Weights of a small multi-label image tagger.
Model: 5.05M parameters, 32-pixel images, arch mlp_mixer, norm layernorm, activation reglu, moe top_k, num experts 8, layers 12, width 192.
Training: muon at rate 0.015, batches of 64.
Data: trained on made-up road signs on poles, 245000 training examples, 2.2 epochs.
Rows from expert 4 of block 7, named by matrix and row number. Rows with one number belong to one neuron. Each number is 500 + 50 x the weight over the matrix's rms, rounded and kept within 0 to 999. All counts start at 0. Numbers have three digits each.
# gate: expert gate (model.blocks.7.mlp.gate, 8x96x192), inputs 0-191
# up: expert up (model.blocks.7.mlp.up, 8x96x192), inputs 0-191
# down: expert down (model.blocks.7.mlp.down, 8x192x96, transposed), outputs 0-191
gate.88:516482511457492555536524554580511499614452488505465460508477510548470520528578520482483556415576495514430450592571592378499436533432501505524551447441517568477439485433436436431448544536496543520547449468502480568478520507527540481453558524554529428448462493619574504568468554490433508545517457403546523503520539515437457453426495492526412523405467502501506554496469446499467487508451446526547513490507448511524579438548554508500451514506482511476494504459465545544481539444517505435505531549470505595417441505476484547527445565533483523528432515507492502491489406552464475552
gate.89:532561561567543497476476430567520506506522507574530494415470513453528404509483657528556553449503460586486607596529508534505562554560597495499467539517467442509538580521509450474522456447436461532512555483521440482504547439487344424457526530516541506410531506482509506471617529482503512502548443360503516458485516474477607483479544467536447440465415541385516563449490518551507434518481509520500466511444580442545427575531441431534513557444410472477400474482555467560484454480475542514481569529523549463448486526478449470409535523460532549504580512516466449500494534479518423490
gate.90:495465478471409474501583455498461574621516430504558469544460426456537421414515506494463470444481532466552512498540525393553535522489536496489588503533477520405512565515427494544467473486456489458432475561489437514526467608488484500546532559501424550493565565560481551475499465511472574515483471543512489459561471456502477418431608534542468515372548456584550480519486596476538487490488499581558491512486462501429507448488489478528497564516590505385516593579505480500520444526552437451499457489415485558434533510522505535471418561471412560501485474452618539581484532461528520451
gate.91:454470497503534488578474485528459492517537491467358434558494551442491556542431545471489545493608511596284425480487537423527507463413494482512526483667486504446493453427397568477430437532559533530576573541525535510535461504476547444566490445403536425420473400470527555608519556532471508610597477512432493527434535607522518510483518547504487540511408458502516440532442583467540487477505534486480561479552426509447578406502445485470412521526525509406504453452473510568435583549514472639592559527537511401552483455487496498512536491546488501456531447517522465484504479509552551549
gate.92:445461436505434551530570463535415500490553476557506425455544512492595470446538509469484506520510433461557403513511475441512492461494455507466541532486514538499442533542562522479528507480489542481488453476505508547504466484502554529549520526470466509512534488516480553452447497463563604449603561514580493481499387466522540462505516498529480523532486505547404515508466502554458485497568482458528554521487568498516451492550559498444556562479511394516560452517484441603477427460517440422536475457439607515499494457526397589476469481457447393522545559567541495453455532416446442628
up.88:474548434483517477470491453420475500410493484502542562473535453475549475534475462520527469546436467530561539450425445566498574500552509491449496551536505475476546502581568498555549425494540478476464500542524511426508514521484432564529423448448451572528547525426482489437523406483502547439499529582483505495523470467584561567571545511488562470576501506463518453444530485510532504512517540506469461476529569472441460561393498489518528458519480517517505499519530464454473469581478457538505480464517502361604513503498532415519502410468505498473569518520509516537507578524573582435
up.89:530518522551529469501477529562467577534511498710464466571473514350490626467505729500492453523504452517413536386520518465515535460550474545526468557488449556673513548453513482471573590557470556516499515460425540457538475462506517523423456504567496474472461431546461463382550423463476493532432543501447471497448478502575525520484500490463457557498593535493502522534499470463473510448530525499566458473437521456555445496437522604419479447494493497552417589508506455425430471472513473549510501374515459623560563368520501500535532562496448488470416519527492608537551473591429476410
up.90:483497456500429395462520539421519437613493479566504552468475564481387547527461563455443496450499482415528506567585448529586536544518479468552467465512494521525544495507529578560482492499551569586432510592512501487559550437485452484525528575509518447494429541486539534478458564415473478493551457448415544506546577497499495468401513461498425512460424498509397413500505543538459429605452424506563572477526526537538516459446465426614488493493497571532445529573433503547636494494579547385488501469436507565477444540499583533451395494488488542552472455525541552455490559449488482599
up.91:493524461506544462584495487564495520551495506467392397507507594417486596525466545481495517447552496572328472481477496425568498482428479448503559502668496509450520455413421590449396433573489523535552548530545485521536470547482573435576540466427514442435478399428512583597521586530514468570561457481385451514398497613464502496456528551488482509521442469495493481536472597495538466472540578493466555480585469542466520469515482494451428533558496520420492456429435506574495552598495530523544512537521537465563464473485454517509509501562475496494482446514479442495473510492488563566
up.92:479446442530508497539503594494572588604496482556554464476490549497530548490465490459434566484525468503498425522416548458518370450512474524426499471538395518505505436517558475514476508504493572413475472486527561489498468497495539526501499493560504434422515486540483483499460473507560553447516533482555464514508484489512506378578551511524468544578526505475525482493569537519509619455478527456535505525518458439531492511518439525516467594489576488513429409529518495587436510499600425567594516522513554477544432440570495475403442465454508438410477415595419556475447570475444516609
down.88:477501480553463542434549521512591542493425511444471523472548511478449451511616484570436558540496521541428553506541479480462336418552505521589438443403478511548547515483508436529459565520500508511588462538531486518466487495527436460461666501524518504476503463622471542510515502531466604500578531445442442502552401478557520497525468462505505580451529459534451493487465448498594472438473484446495450470501468485542490467579499558427495473552460513483535525476562555517524606514554538476510522524477457550561494502469479511443503507520423564395450498379477564510506449459480537514
down.89:494531548549549530469529484464449437516565571493509492551612507496485566613526510518585578476504524511573432604560548501474621543603486620510550534479509471476486465525584569469536511467447565459564458519448452508535532489331472536375563496505469415492506485417526576454476404517527487458505470456526405466499395457448554492488484441514498458485481593500507487429469471457519512520519520498501557444519611477612527528434469495562480493447493525478516527510551538508483512561446540529511508526526502437421493533453422506450514413423484513528510471410416599492457482463515453463
down.90:434434467421533503445436523505401422453523534524447547501485437527462470514425420417596460491464597556478495456479519556434557406461497584421499565589435496430492498520549481565529472490571487518553460520569427500412484564480481576443370419540591491507556592506537475405503408617581464521486582452499507560390553513469571543461525467497508574497526418516479395506472518535507602466531615553521533452482481424497541486555609457540495429498467471617521487474433452548548490389538423610449535458554496412507545475543446493476564509475545553445427499579562417485596549517508567558
down.91:435602519484465525400486505527538533504510555608537542520525464532452545505630480549522432440435598415568568481590568557557508419454636398507575449447550523575416591525504516530504468528534487495426535521491431496422547471601450420519519464575457435508451472542521463508448447454543515399501490425416478460494397454473469516497465471463478509500575567472478550602575528515426518509493432506604433473474530523555465574476469565519568517442514490513405568597451616438549488430463466438447429483487547528440523509553519513488502551497515470430373504495514573510551499532427481465
down.92:471588538477427504533565440446483579335512503535522475531518464490540464640482475504495438589432585477509468510498611471469550490550424512517525452446484454457555515485515501510509511504478460630428463525475508423519579584456482450489473520521479483540415517537400570547424552458493446514509481516435502455481506493535516489438420575509582488513447459550439581493467568562500433468639537491470500504565513484478500447533497478433605459476402527521516548443493536499509451512457552499422545570493478459497460538427578483505643462581468399536473472530387484592562507492549484502